Weights of a small contrastive audio-text model.
Model: mfcc input, encoder arch jasper, encoder widths [128, 192, 288], text encoder layers 7.
Training: normuon at rate 0.017, 5800 steps.
Rows from block 5 of the audio encoder of a small contrastive audio-text model, named by matrix and row number. Rows with one number belong to one channel. Each number is 128 + 32 x the weight over its row's rms, rounded and kept within 0 to 255. All counts start at 0.
After each channel's rows are labels from the 100 clips, of 14848, where the channel reaches its highest value: "responds to" is what is common among them. Only what is clearly more common there than usual is listed. The data: telephone keypad tones over noise or synthetic speech.
# convs0: first width-5 conv (encoder.blocks.5.convs.0.weight, 192x192x5, each kernel summed), inputs 0-95
# convs1: second width-5 conv (encoder.blocks.5.convs.1.weight, 192x192x5, transposed, each kernel summed), outputs 0-95

convs0.124 [108 128  83 139 102 131  92 200 145  96 160 145 105 145 118 114 103 118 117 118 127 121 130 148  96 112 143 157 108 129 132 127  99 140 120 129 179 160 152 119 123 173 126 125 121 150 203 125  58  82 169 142 103  69  51 109 100 155 130 115 193 127 102  98  76 156 115 123 152  89 151 164  98 163  61 182 205 152  99 132  95 120 123 128  82 107 133  92 115  78 195 102 159 140 117 131]
convs1.124 [151 122 109 166 157 118  99  97 105 115 147  81 162 126  92  94 122  91 118 136 144 117 148 122 127 106  50 121 148 160 169  95 108 136 109 122 119 148 129 154  96 146  84 170 123 128 139 169 153 182  94 144  86 150 113 122  91 155 133 106 157  74 129 115 136 103 134  57  76 146 103 114 162 155 164 119 108 134 110 129 125  87 145  60  93 184  93 138 147 136  52  92 161 168 161 180]
responds to: number of keys: 1; first key: 4; last key: 4

convs0.163 [143 163  90 121 157 136 117 138 146  81 120 157 136 151  60 109  84 179 207  91 213 104 147 110 126 120 133 101 122 125 156 121 124 141 137 142 133  56 185 163 100  94 110 127  98 145  85  93 121 119 145 119  63 233 129 209 112 185 211 107 182 118 135 138 176 107 142 118  94 104  95 164 178 150 138 144 150 107 108 164 137  80 117 140 200 105  96 133 117 150 105  82 115 123 150 152]
convs1.163 [169 141  86 118 142 144 121 149 125 121 165  75 133 177 107  94 104 105 172 163  82 141 137  94 124 100 108  94 151  79 158 178 120 134 190 144 157 147 172 105 167 152 120  92 159 112 134 134 127  83 120 179 127 122 152 130 144 146 170 126  81 111 101 130 137 112  86 100 176 120 124 109 136 100 115 112 113 112 128  83 152  62 156 131 123 154 106  81 172 112 159  78 119 135 149 116]
responds to: key "C"; last key: C; first key: C; number of keys: 1

convs0.71 [104 105 114 152 114 103 133 112 139 159 163 135 103 121  85 163  75 116 108  98 118 120 102 201 130 133 114 118 136  95 122 161  82 114 152 147 104 119  85 109 145 154 147 143 114 203 125 151 127 172 118 105 133 145 148 100 145 112 146 108 129 120  99 174  93  78 111  93  88 116 153  87 172 160  67 149 158 146  97 144 100 140 164 187  87 130 118 142  96 155 123 155 117 118 100 107]
convs1.71 [150 156 107 114 126 172  75 112 142 101 122  68 170 116  92 130  81 102 141 171 156  81  84 104  86  98 112 189 126 118 133  73 126 169 129 126  86 121 109 162 118  81 145 164 121 100 114  86 151 141 110 235 126 130  91  92 124 137  90 106 136  89 139 165 129 127  59 126 147 122 117 115 115 108 112 204 133 125 117 153  41 131 133 141 122 105 166 146 139  91 137  84 142 130 110 166]
responds to: key "4"; mains hum; last key: 4; first key: 4

convs0.130 [120 115 149  55 172 153 188 103 137 191 207  85  89 160 138  81 164  90 190 120 204 152 102  92 139 175 122 184 137 120 111 147 111 120 126 117 128 122  90 127 124 128  63 157  89 162 131 145 139 114 117  99 138 159  96 129 193 100 131 134 152  96 122 131 115 178 130 128 128 115 137  87 149 126 181  22 135 145 137  78 117 183 115  86 141 177 103 128 120 161 191 189 128 120 168 119]
convs1.130 [157 113 111  70 190 155 124 131 105  90  81 125 127 116 139 151 141 194 106 153 150 146 116 152 109 103 106  94 129 137 120 148  96 157 142 132 151 187 103  95 175 134 119  87 102 211 161 196  86 102 123  53 149 148 136 111  75 135 158  86 106  86  95 126 151 143 151 146 145 114 100 131 163 152 159 103 130 178  93 157 127 122  97 188 106 173 120 117 177 112 140 110 127 130  84 104]
responds to: key "7"; last key: 7; first key: 7; number of keys: 1

convs0.155 [161 112  47 136 129 102 160 130 167 146 158 155 160 141 133  90 126 102 197 187 132 114 118 102 144 169 176 105 114 135 130 132 127 112  88  89 190 158 134 160 112 144 124 178 169 141 119 151 149  51 182  78 136 102 110 153 130 141 163  97 145 191 163 176 132 119 195 123 168 127  87 155 190 136 165 147 163 127 139 120 119  95 149 125 127 143 135 147 148 112 172 170 153 131  99  92]
convs1.155 [142 113 139 147 117 111 103  95 137 120 172 170 155 150  93 192 101 184  32  75 119 129 138 132 108  55  79 143 184 173 122 152 140 146 140 165 117  89 125  88 123 155  58 180  87 128 166 155 155 173 128 113  78 121 120 108 113 124 168 100  99 115 158  67 163 102 145 115 106 145 126 177 124 188 155 105 131  89  62 137 132  60 175  89 120 153 111 154 118 191 160 122 123 147 124 120]
responds to: key "B"; last key: B; first key: B; number of keys: 1

convs0.108 [114 138 149 135 107 107 178 190 117 153 183 145 142 144  70 122 145 163 190 105 126 135 157 160 105 149 114 165 127 132 190 124 121 119 193 143 130 171 138  95 171 103  92 134 148 137 101 167 106  96 104 133 184 121  57 131 144  85 144 151 103 193 213 102 104 140  85  97  83 138 148 140 136 107  64 128 145 135 153 124 138 102 102 118 142 152 148 131 140 134 106 137 130 155  96 141]
convs1.108 [146 114 104  87 101 171 118 163  96 119  65 136 139  89 158 176 118 135  99 124 177 113 139 139  96 102 133 121 135 109  66 124 167 123  87 169  92 121 127 154 126  84 169  94 150 192  77  89  65 182 174 195  88  68 171 101 102 133 147  77 212  74 108 132 141  98 159 111 160 150  67 176 118 130  67 208  84  69 133 139 132 114 103 145 113 130 127 111 117 117 122 179 108 181 139 204]
responds to: number of keys: 1; key "4"; last key: 4; first key: 4

convs0.4 [132 141 183  76 151 110 138 113 133 168 204 106 154 154 141 153 123 113 147  94 129 108 153 117 140 115 129 103 114 100  77  82 161 152 125  99 132 219  75 115 115 125  75  98 202 121 145  73 199  99 122 212 195 111 125 146  86 130 119  80 124 128  81 135  95 146 159 159 157 110 141 158 134 126 169 150 168 190 133 121 103 138 152  94 123 139  91 127 127 162 112 118 131  72 141 112]
convs1.4 [151 144  96 181 128  66 168  97  52 139 121 194 132 207  93 126 127 156  91 175  99 116  62 123 110 169 141 117 136 100 124 123 132 123  60 166 126  76 126 124 190 154 166 100 145 152 103 196 139 106 140 142 153 151 175 152 111 101 102 121  97 122 116 164 167 110 103 171 151 138 171  70 149  86 112  64 159  99 141 133 116 146 104 148 138 166 169  99 104 103 184  99 101 147 109 150]
responds to: key "#"; last key: #; first key: #; number of keys: 1

convs0.44 [ 96 163 121  90 174 108 127  88 104 128 130 129  95  85 144 118 103 109 135  94 149  91 128 200 100 175 122 131 127  84 131 131 136 115 106 127 131 123 175 101 129 144  96 126 162 145 108  72  63 131  79  42 141  91  69 135  82 113 147 139 181  78 154 119 170 142  95 165 113 102  73 155 171  63 143 124 117 142 117 134 140 161 145 142 129 109 132 106 100  73 118  92 157 118  96  86]
convs1.44 [ 85 124 137 126 187 180 107 164 152 158 149 115 119 110 127 147 125 213 114 163 204 151 146  63  91  91 162 152 170 168  75 130 105 140 123 123  75 126  86  76 155 124  90 103 162 131 109 133  32 115 149 170 135 115  88  94 164 167 103 125 122  86 117 108 159 137 194  74 136 139 123  77  78 146 134  86 155 106 126 143 200 131 171 174 168  95 143 150 150 150 118 104 121 139 175 165]
responds to: key "7"; last key: 7; first key: 7; number of keys: 1

convs0.40 [158 123 166 123 151 139 105 130 130  96 102 210 144 108 139 209 139 160 132 139 130 116 134  94 108 125 152 161  88 131 136 136 159  80 164 133 126 162  91 135 114 141  88 188 122 160 133 182 100 170 151 138 141 133 147  89 105 134 120 117  93 132 166 106 151 110 171 116 123 100 144 173 135 191 152 165 171 160 100 152 119 160 132 166 157 104 198  94 196 110 129 135  76 189 130 171]
convs1.40 [108 134 109 129 112 135 115  99 137 119 123 174  95 110 113 119 193  95  51 182 138 127 109 109  89 160 114  56 125  92 125 122 105 151 135 176 167  22 154 145 131 103 133  86 138  88 109 171 173 109 114 116 142 105 133 129  96 134 175 135 138 140 158 127 113 106 102 134  73 157 128 159 149 103  97 110 150 132  91 140 111 105 148 151 124 104  90 122 141 133  99 143 121 106 136  53]
responds to: number of keys: 1

convs0.29 [ 92  77 149 132 179 164 104 221 132 186 129 141 167 126 148  95 143  87  88 119 115 142 133 115  84 120 153 139 113 145  89 154  80 166 120 127 185  82 117 133  88 154 144 160  83 136 181 107  64  94 186 115 104 107  71 141 173 108 117 105 122 184 125 159 117 114  96 177 104 127  97 126 161 157  79 102 126 112 104 127 177 131 112 148 124 105  88 189 173 170 106 147 119 176 146 135]
convs1.29 [135  98 116  99 120 111 139  79 129 111 209 135  86  90 137 142  96 124  94 132 125 158 142 177 108 108 112 165 123 130 167 176  90  90  96  93 135 206 108 131 137 120 120 121 111 110 112 162 117 137 146 113 105 117 117  96  86 167 150 107  81 108 145 130 164 125 133 117  92  76  66 133 128 168 112 190 172 158 140 125 175 179 133 161 122 139  97 131  89  89  87 147 121 123 120 166]
responds to: key "4"; first key: 4; last key: 4

convs0.153 [107 148 163 180  95  71  97 117  68 124 119 150 128 110 145  97 156 113  90 112 144 111 133  95 122 101  84 154 101 136 172  59 105 164 139 122  98  98 149 215 145 115 228  93 112 112 119 118  97  80 132 102 129  97 117 112 105 126 114 175  79 118  96 191 143 134 160 131  94 101 167 152 146 169 148 205 128 130 105 132 124  87 200 105 123  88 107 145 114 148  95 102 104 154 108  65]
convs1.153 [112 113 100 161  82 201 148 128 102 135 144 178 117 120  94  75 118 157 146 141 137 159  89 120 104 123 115 115  76 158 174 171 121  90  28 139 137 114 126 151 180 177 131 108  94 150 163 121 149 158 103 123 149  76 145 117 133 123 132 122 143 117 142 127 106 121  34  95 199  65 123  57 121 103 117 119 146 161 150 149 199 102  95 142 130 131 114 140 138 102 145 146 165 122 137 154]
responds to: key "8"; last key: 8; first key: 8; number of keys: 1

convs0.35 [172 108 156 136 113 129 130 214 107 137 126 164  93 129 102 131  97 128  95 141 107 128 171  95  94 142  95 102 159 100 151 160 123  68 135 135 127 165  81 101 168 152 140 186 170 161  86 150 164  94 118 192 157 171  80  51  73 112 129 153 156 186 136 132 102  90 107 118 133 147  90 116 108 136 147 169 169 115 124 117 134 168  98 145 175 129 128 223  89 124  72 184 129 138  95 125]
convs1.35 [ 90 152 146  82 102 200  83  66 212 105 132 156 162  49 122 138 168  76 154 137 125 149 136 107 118 142 143 107 170  96 153 136 118 118 156 230  76 127 128 134 123  63  91  87  75 111 116 129  73 193 123 141 132  66 157 154 164 155 160 118 108 108 151 162 117 127 172 208 175 155 159 189  94 122 134 154 111 128 120 189 121 126 136 136 145 110 120 182 175  74  99 141 142 106 119 162]
responds to: key "B"; last key: B; number of keys: 1; first key: B

convs0.93 [ 89  96 181  65  96 127 114 113 198  85  90 153 131 125  85 158 144  98 158 129 130 107 140  40  82 106  98 164  92 136 166 167 179  31 121 133 131 183 161 120 144 106 125 127 138 175 152 138 160 134 110 128 102 131  88 114 132 161 114 107 138 100 172 149 119 139 176 179 131  71 173 101  98  96 155 117 107  98 137 169 118 141 161 139 182 159 118 100  84 104 127 109 135  96 140 145]
convs1.93 [102 154  85 210 106  78 117 103  70 105 109  93 107  96 112  87  93 112 164 154 167  79 114  45 129 101 183 113 168 120 112 161 146 166  99 144 144 129 149  90 145 107  57 171  82 190 102 102 158 122 179 118 127 170 140 112 146 109 118 182 141 135 112 143  84 154 107 143 156 140  73 132 126 124 203 109  89  91 119 135 102  95 161 106 148  75 117 123  99 176 144  98 146 100 109 128]
responds to: key "0"; number of keys: 1; last key: 0; first key: 0

convs0.25 [117  98 106 129 156 174 116 140 187 134  71 181 100 135 120  68 115 154 131 121 107 110 129 179 148  80 152 227 160 109 138 123 130 127 181 139  93 152  99 148 176 156 123  91  97 157 128 120 156  74 112 103 142 143 153 120 130 128 137 129 122 113 108  46 142 114 112 103 117  67 160 145 135 122 118  83 133 192 106 148 166 136 113  27 223 166 111 118 133 171 116  91 129 148 108 105]
convs1.25 [ 89 150 129 108 149 138 179 141  84 143 121  63 116 105 143 139 156 117  91 131 128 178 147 144 117 158 123 135  74 180 159 120 171 122  90  77  92  90  90 118 137 128 133 137 112 145 114 184 130 107 108  78 101 159  88 161 159 138 111 117 114 128 105 101 128 151 116 122 135 124  92 109 132 136 172 152 152 118 136 139 157 109 162 144  83 104 110 150 163 116 189 185  93 168 123  99]
responds to: key "7"; last key: 7; first key: 7; number of keys: 1

convs0.74 [144 135 135  95 101  91 148 101 114 173 110 126 166 154 145 146 170 163 111  96 110 104 131 155 164  91 102 108  96 179  93  97 142 141 175 116 158 193 149 136 161 207 121 143 220 158 139 152 178 135  95 156 120  72 162  89 105 123  86 110 113 133 141  57 133 125 138  60  62 134  41 139  98 120 114 104 179 158 128 134  89 113 128 159 126  77 135 195 116 101 200  96 143 172 157 178]
convs1.74 [ 63 146 131 124  87 119 143 139  67 137 163 116 196 176 138 137 133 115  82 108 118 138 163  97 124 135  96 188 173 120  97  93 148 123 105 109 137 101 110 149  97  89 137 130 117 159  93 164 129 110 114 151 134 135  87 168 150 109 106 158 137  63 142 118  83 103 171 130 172 112  98 196 163 106 102 119 174 114 122 138 170 124  68 120 122 152 137 135 102 100  88 169 141 160  45  96]
responds to: number of keys: 1; last key: 2; first key: 2

convs0.120 [196 115 131 111 186 107  98 102 136 130 139  80 167 111 120  94  97 126 110  72 101 124 178 105 150  98 116 199 102 112 152  97 130 118 119 141 166 101 179  91  94 166  82 154 186 146 107 164  86  70  74 130  83 155 109 100 158 163 138  99 142  96 175  58 162 115  77 118 157 107  75 108 140 157 166 108 119 128 152  98 164 162 187  83 144 128 141  62 121  91 178 129 134 127 140  89]
convs1.120 [126 146 161 102 143 208 165 130  50 112 163 153 133  95 141 115 165 163 137 143 156 140 139 161 122 144  45  97 139 173 183 117 116 160 112 117 115 146  60  73 134 168 119 150 133 158 151 142  88 132 123 120 137 181 138  99  73 142  93 127 148 119 103 124 149 114 163 107 147 119 110 148 169 177 146 134  99 178 127 136 110 155 153 113 172 120 119 135 105 141 219  77 134  90 125 137]
responds to: key "7"; last key: 7; first key: 7; number of keys: 1

convs0.186 [140  75 144  76 186 174 171 104 112 166 149 120  74 159 158 117 134 158  93  67 128 140 159  97 132 115 128 211 155 146  95 111 135 168 166 140 143 142  90  57 157 139 125 135 126 127  85 156 143 117 104 140  75 178 131  72 166  91  68  82 130  59 137  78 174 119 152 104 158 105  51 143 137 146 137  97 141 161 164 121 152 103 120 174 167 159 126 153  96 126 143 100  82 150 130 128]
convs1.186 [ 90 174 169  73 183 180 138 146 135 122 125 145 159 131 129 120 147  96 131 123 128 158 159 146  89 138  63 132  80 165 120 160 115 147  46  96  82 130  87 120  82 146 128 156 154 139 178 143 107 133 107  85 150 171 117  75  70 184 164 137 128 118 101  67 132 110 132 134 142 164 115 168 171 214 127 137 183 142  70 153 142 144  59 121 133 125 123 144  97  94 189 122 161  85  88 119]
responds to: key "7"; last key: 7; first key: 7; number of keys: 1

convs0.34 [102 122  38 101 157 121 164 142 131  92 116 124  94 163 140 124 172 157 114 110 110 129 216 165  83 123 150 134 150 137 166 132 113  78 145 107 132 208 129 137 129 129 104 121  96 142 150 154 148  96 173  35 158 108 171 124 139 149 162  96 120 202  69 126 199 139 152 194 155 148 126 147 139 122 173 113  98 107 147 115 175 110 144  91 139 109 178 183 137 126 155  98 163 131 156 140]
convs1.34 [121 100 129 125 197 175  87 111 107  93 159 165 143 106  67 195 127 116  66 146 153 143 173  67 126 149 132 110  78 160 161 131 132 142 103 102 121  62 121 103 155 146 115 142  80 188 142 104  68 145 150  87 157 113 156 166 175  99 150 163 159 152 157  87 152  98 129  63 122  76 108 197 162 109 155 182 132  84 136 108  96 111 136  58 134 121 148 194 135 148 146 246 116 145 104  80]
responds to: key "B"; last key: B; first key: B; number of keys: 1

convs0.127 [149  97 114  94  91 145 157 152  91 164 173 112 142  95 179  85  87  97 206 113 134 109 124 162 141 167 141 144 120 102 121 129 130 184 104 114 170 160 135 120 199  54 132 143  93 100 128 106 109 120 169 200  96 210  73 113 144 171 105  88 128 150  84 103 104 129 160 146  95  76  86  99 164 129  98 156 117 119 130  89 125 168 122 172 121 115 103 115 115 156 110 134 126 146 153 134]
convs1.127 [170 109 156 156 178 109 132 190 168  98 162  84  76 197  89  69  93 144 106 152 177 148 128 180 166 109 109 189 165 191 184 123 112  99 185 148 133 165 105 155 128 111 184 127 163 152  95 109  96 100 153 113  96 102 117 148 141  84 169 218 176 121 162 104 100  92 152 100  91 105  78 112  96 163  64 110  77 147 117 132 148 155 129  86 175 161  91 123 131 151  96 162 115 108 137 139]
responds to: key "4"; first key: 4; last key: 4; number of keys: 1

convs0.15 [135 117 118 127  75 147 114 107 135 140 107  94 139 181 170 115 126 115 119  89 128 122  86 174 185 136 123 155 121 163  94 104 112 158  88  68 108 198  95  96 130 132 109 111 111 183 207 101 147 108  79 103 118 165 154 130 169 168 111 122 154  98  88 143 165 148 125  92  63  90  85 130 124  93 124  80 109  76 141 125  92 165  91 181 197  98 145 174 116 148  79 125 192 150  98 151]
convs1.15 [ 94 146 121  99 195 198 142 124  98 111  95 156 165 142 140 126  85 131  87 124 159 106 133 124 100 138 166 146 119 172  73 186 113 164 105 171 107  78 110  84 141  89 146  97 137 122  73 111  97 127 129  83 141 151  63  71 162  92 134 190  99 149 137  77 131 111 156  38  65  90  96 128 100 161 139 127 120 116 114 155 150  89 148 123 132 167 111 124  76 114  75 112 140 111  71 120]
responds to: key "7"; last key: 7; first key: 7; number of keys: 2

convs0.11 [107 106 104 113  81 114 108 114 102 163 117 141 127  70 144 105 114 104 119  88 105 124 108 196  94 134  97 177  84 125 102 140 114 139  80 130  98 149  82 107 106  97  96 167 165 156  77 125 133  44 152 138 120 221  97  97 145  43 101  91 102 169 182 113 147 168  52 109 103 133  72 105 121  89 104 128 124 186  91  64 174 141  96 138 121  77  82 119 106 108 120 166 195 104 147 119]
convs1.11 [ 88 101 165 124 209 137 149 114 128 100 132  56 102 112 159  96 172 128 166 171 187 105 167 143 125  76 146 178 172 119 127  57 120 165 112 101 144 137  99 162 142 113 150  98 102  90 130 169  98 193 126 172  97  69  75 171 125 168 177  91 131  91 131 160 104 109 157 143 127 127 108  83 151  76 119 130 114 148 121 134 126 150 134 176 181 134 131 135 128 128 118 121 124 133 206 104]
responds to: key "7"; first key: 7; last key: 7; number of keys: 1

convs0.104 [118 100 143 155 116 152 164 121 104 144 127 129 111 130 122  88  80  87 118 111 117 102  94 145 146  65 120 100 174  82 161 165 105  50 107 135 103 139 184 154 107 110 118 133 124 165 147 133 123  95 158  98 112 154 125  62 105 144 148 136 174 177 185 131 154 157 107 200 129 138 125 140 167 140 170 181  89 116 112 152  70 139 120 120 108  76 151 223  85 151 152 167 132 170 128  90]
convs1.104 [111 111  84 151 107 124 115 121 174  90 151 170 129 117 104 140 146 125  63 146 146 180 158 122 107 148 156 143  73 153 180 178  96 121  47 178 112 138 125 100 139 127 131 156 102 152 122 137  63 105  88 114 173  46 160 127 159 146 169 141 105 137 164 154 154 138 171 150 136  67 134 141  80 140 124 190 109 102 121 119 121  40 157 129 125  82 162 107 115  83 105 187 107  84 154  95]
responds to: key "B"; last key: B; first key: B; number of keys: 1

convs0.117 [126 188  83 145 139  99 149  96 108 140 151 152  53 116 162  88 106 114 132 120 121 142 146  63 156 137 148 110 112 154 113 130  92 150 141  96  94  75 103 142 103  86 157 152 120 161 114 149 137 125 127 138 166 117 145 159  59 128  91 154 144 161 133 129  63 141 114 107 162 113 182 129 118  70 117 157 120  81 165 168 115 211  94  88 133 152  83 109 114 128 136 124 109  97  97 133]
convs1.117 [123 157 101 117  82 126 104 119 126  88 100  93 160 114  97 118 103 100 126 151 141 144 119 112 167  16 137  99 138  95  49 136 116  95  86 164 106 143 121  83 130 115 137 116 146 123 155 142  89 209 158 146 105 167 207 136 133 161 114 120  70  89 117 113 138 155 162  97 106 136 140  95 124 123 182 103 170 121 165 123 113  87 166 113 127 124 132 120  83 153 119  79 139 130 125 134]
responds to: key "9"; first key: 9; last key: 9; number of keys: 1

convs0.102 [151  93 101 145 174 181 150 123 147 138  95 159  54 130  70 113 152 153 236 110 149  62 157 121 185  85 130 125 125 123 221  81 143 127 156  94 111  91 111 122 125 153 116 106 149 125 124 119  99 100  74  88 129 205 108 116 157 108 181 113 126 110 140 144 119 156 127  88 189 107  91 149  98  86 226  80 126 114  98 143 130 174  82 154 145 137  78  79 129 161  98  81 135 106 115 175]
convs1.102 [110 133 120 107 211 150  92 127 115 159 134 138 109 134  99 100 104  68 158  86 155 100 164 169 123 155 113 117 178  96 128  97 176 191 137  90 123 160 168 215 100 126 114 106  90 158 110 114  67 165 105 118 131  74 137 110  87  81 161 135 122 114 147 151 105 125 114 151 145 236 152 129 122 101  85  99 174 119 130 117 210  87 160 111 162 109  65 171 110  79 188 133 140 134  73  99]
responds to: key "C"; last key: C; first key: C; number of keys: 1

convs0.84 [ 57  92 135 100 130 130  41 195 151 127  73  86 164 173 115 133 123 103 120 134 115 109 147 155 149 142  87 124 112 148 116 198  93 145 139 155 109 162 216 138 143  84 103  83 127 179 106  74  80 184  82  86 169 169 113 124 156 148 136 129 109 200 157 144 109 145 122 109 104 117 132 130 137 126  90 148  76 142 125 104  88 149  86 177  97 141 133 108 136 116  90 133 114 169 113 141]
convs1.84 [ 66 124 156 136 101  86 110  97 158 116 141 115 106 132 182 155 132  67 100  95 122  77 120 114  91  84  97 172 109  73  99 149 134 145 142 108 112 116 120  92 149 107 142 137 140 149 110 147 175 165 115 255 112 145 141  82 151  77 103 156 154  85  67 138 126 124 149 114 132 126 108 198 138  99 123 149 116  69 122 183 145 127  71  93 173 128 152  92  67 109  87 108 125 127  87 139]
responds to: key "0"; last key: 0; number of keys: 1; first key: 0

convs0.28 [ 63  63 120 199 127 142 118 111 140 115 145 137  99 136 126  83 116 126 149 143 123 153  96  65 158  69  50 157  96 182 173 166 127  76 108 143 112 129 184 195 156 143 184 100 102  88  64 142 148 118 141 102  80 100 135  95 122 125 164 134 151 132 158 104 155 110 148 143  94 127 156 142 112 150 185 173  94 174 159 159 138  92 123  82 163 106 121 108 120 175 122 143 139 121 118 149]
convs1.28 [123 130  99 221 108 170 147  76  58 122  91 129 158 162 130 104  99 149 135 131  73 157  73 115  99 196 146 154 125 143 142 146  82 160  53 101  96  94 112 130 170 159 140 171  94 129 162 149 190 160 177 120 109  87 119 184 120 114 154 165 116 116 160 132 146 126  86 121 211  45 138  70 151 170 193 141 109 109  91 104 120  79 167 129 101  92  92 135 123 123 163 174 124 127 169 109]
responds to: key "8"; last key: 8; first key: 8; number of keys: 1

convs0.152 [187 101 128  99 102  76 130 152  70 133 110 104 133 126 111 156  86 117 159 153 151 108 123 186 124  99 121 179 123  67 125 149  83 130 103 109 135 130  94 143 122 147 146 124 109 104 166 119  76 137 135 192 142 180  77  71 106 133 131 109 144 191 119 154 102 153 105  70 126 150 118 132  87 144  74 162 176 112 127 137 166 144 115 183 111  90 122 138 172 110 116  71  99 143 122 123]
convs1.152 [145 144 125 132 111 109 111 143 161  85 203 148 151 201 118 115 134 106 162 146 114 168 137 179 145 134 109 137 126 128 166  80 140 125  99 143 201 122 149 214  66 108 175 110 116 131  82 125  63 135 113 167 135 127 124 154  83 111 148 141 227  79 168  87 113  73 116  90  92 156 100 111 134 143 104 159 121  85 146 116 129  77  76 124 133 161  90 114 166 139  97  89 133 136 128 208]
responds to: key "4"; last key: 4; first key: 4; number of keys: 1

convs0.41 [124 141 111 136 126  99 131  98 205 165  99  37 126 141 154 133 140 108 104 149  58 110 114  95 120 129 110 155 100 165  60  94 125 180 163 108 136 184 132  60 129 108 137 156 150 176 123 151 152 145 114  85 181 170 122  99  45 143  56 110 142 106 107 121 126  83  91  64 118 104 120 118 143 136 160  93 108 120 116 125 116 144 118 224 160 152  77 105 106 173 154 195 146 205 130 147]
convs1.41 [117  83 196 120 125 111 159  87 139 131 156 205 167 171 144 174 134 135  38 136 153 128  86 120 142 166 116 129 180  97 126  98 129  96  98 132 165  74 122  59 142 114 169 175 141 110 170 102 146 161  55 126 135 100 160 104 132 124  77 138 110  73 122 205 171  92 178  88 116 156  88 162 109 105  58 114  84 132 123 165 103 101  79 133 104 168 140 232 122  72 116  89 161 116 135 141]
responds to: key "#"; first key: #; last key: #; number of keys: 1

convs0.16 [152 166 140 142 152 146 149 144 105 139  82 152 162 150 128 143 121  87 109 114 141 143 156 182 168 122  97  95 100 176 101 118 115 106 152 113 128 122 116  77 194 121 161 141 131 117  42 105 108 163 133  31 122 150 141 139 125 144 101  78  79 186 183  25 120 133 110 145 127 168 203  84 105  68 107 182  60 111 132 123 145 139  93 163 121 130 150  95 148  90 129 149 126 119 142 110]
convs1.16 [118 130 104  59  70 127  83 180 125 135  96 149 127 138 137 139 155 107 126 151  94 105  72 174 151  80  78 146 135 105  87 119  94 105 147 164 102 102 141  89  81  93 164  78 115 160 162  83  89 192 156 228  77 140 143 151 135 133 111 108 220 130 109 112 103 114 202 114  86 103 130 162 130  69  80 153 157 134 168 160 123 164 134  88  70 101 141 100  94 138 100 126  91 117 133 220]
responds to: key "4"; first key: 4; last key: 4; number of keys: 1

convs0.8 [163 147  60  83  81  70 121 108  49 131 133 159  66 108 156 145  66 144 148 118 161 148 127 152 188 114 189 104 106 102 104 185 144 111  55 128 154 138  85 145 161 132  97  98 122 144 100 101 103 145 101 105 111 106  94  97 158 160 163 138 140 112 112  68 125 153 106 127 111 129 148 142 105 108  56  91 100  95 123  92  88  76  84 173 128 137 149 143 147 175 110 101 141 120 129 131]
convs1.8 [131 113  99 166 147 179  89  92 163 124  84  71 113 122 121 121 109  68 122 145 127 117 117 149 108  32 137 157 103 127  96  75 109 140 114 173 115 134 124 142  93 131 197  96 169 194 118 141 139 148 165  68 156 130 174  74 103 123 115  77 178  81 135  83  65  61 148  99 130 142 117 132 142  97 152 151  31 119 104 106 109 105 118 128 182  93  99 124 108 116 116 173 102  76  78  99]
responds to: key "9"; first key: 9; last key: 9; number of keys: 1

convs0.18 [165 172 151 123 119 161 102 160 124 140 135 134 125 152 113  96 124 141 149 139 108 141 105 180 138 109 162 161 122 102 128 137  49 130 111 109 129 142  47  76 148 134  92 120 140 160 103 103  91 105 136 121 130  78 198 144 147 111 113 136 138 170 108  55 117 127  90 105  90 177 113 128  78 118 163 104 136 154 123  94 126 103  82 165 186 184 122 145 160 156 149 106 106  93  97 151]
convs1.18 [117 153 103 102 155 103 136 155  93 129 149  92 180 162 115 158 108 110 121 107 121 110 128 175  99 129 139 140 108 150  85 131 149 126  92 154  91 149 122  60  62 154 194  88 160 166 146 139  59 168  93 191  91 192 152  72 149 154 135 150 222 147  92  83 105 121 131 155 113 101 115  87 118 149  86 134 138 102 164 165 120 119  93 119  98 147 135 128  93 127 118 164 118  93  50 179]
responds to: key "4"; first key: 4; last key: 4; number of keys: 1

convs0.141 [ 87  74 116 110 116 171  93 126 117 116 153 137  94 149  83 159 106 107 139 150 122 130  77 196 150 105  72 123 111 123 116 119 144 134  95 102 116 154 128 111 101 117 133 110  88 120 130 147  85 132 103 111 194 122  93 127 147 113 148 136  88  98 129 144 126 174  83 128 133 115 130  93 163 155 104 176 118 166 137 143 115 156 144 192 139  95 170 181 109 123 171 107 148 162  64 146]
convs1.141 [193 130 163 182 191 154 102 110 140 124  99 108 102 154 170 121 122  74 103 156 119  99 107 115 113 172 128 197 100 153 114 109 158 163  96  95 106 165 134 154 157 105 118 165  84 129 140 125 197 121  81  35  91 169  89 122 133 146 161 107 132 156  92 162 179  80 121 125 161 143 145 109 127 123 104 139 123 146 113 117 141 102 125 165 145  72 137 150 104  73  70 118 120 130 104  95]
responds to: key "8"; last key: 8; first key: 8; number of keys: 1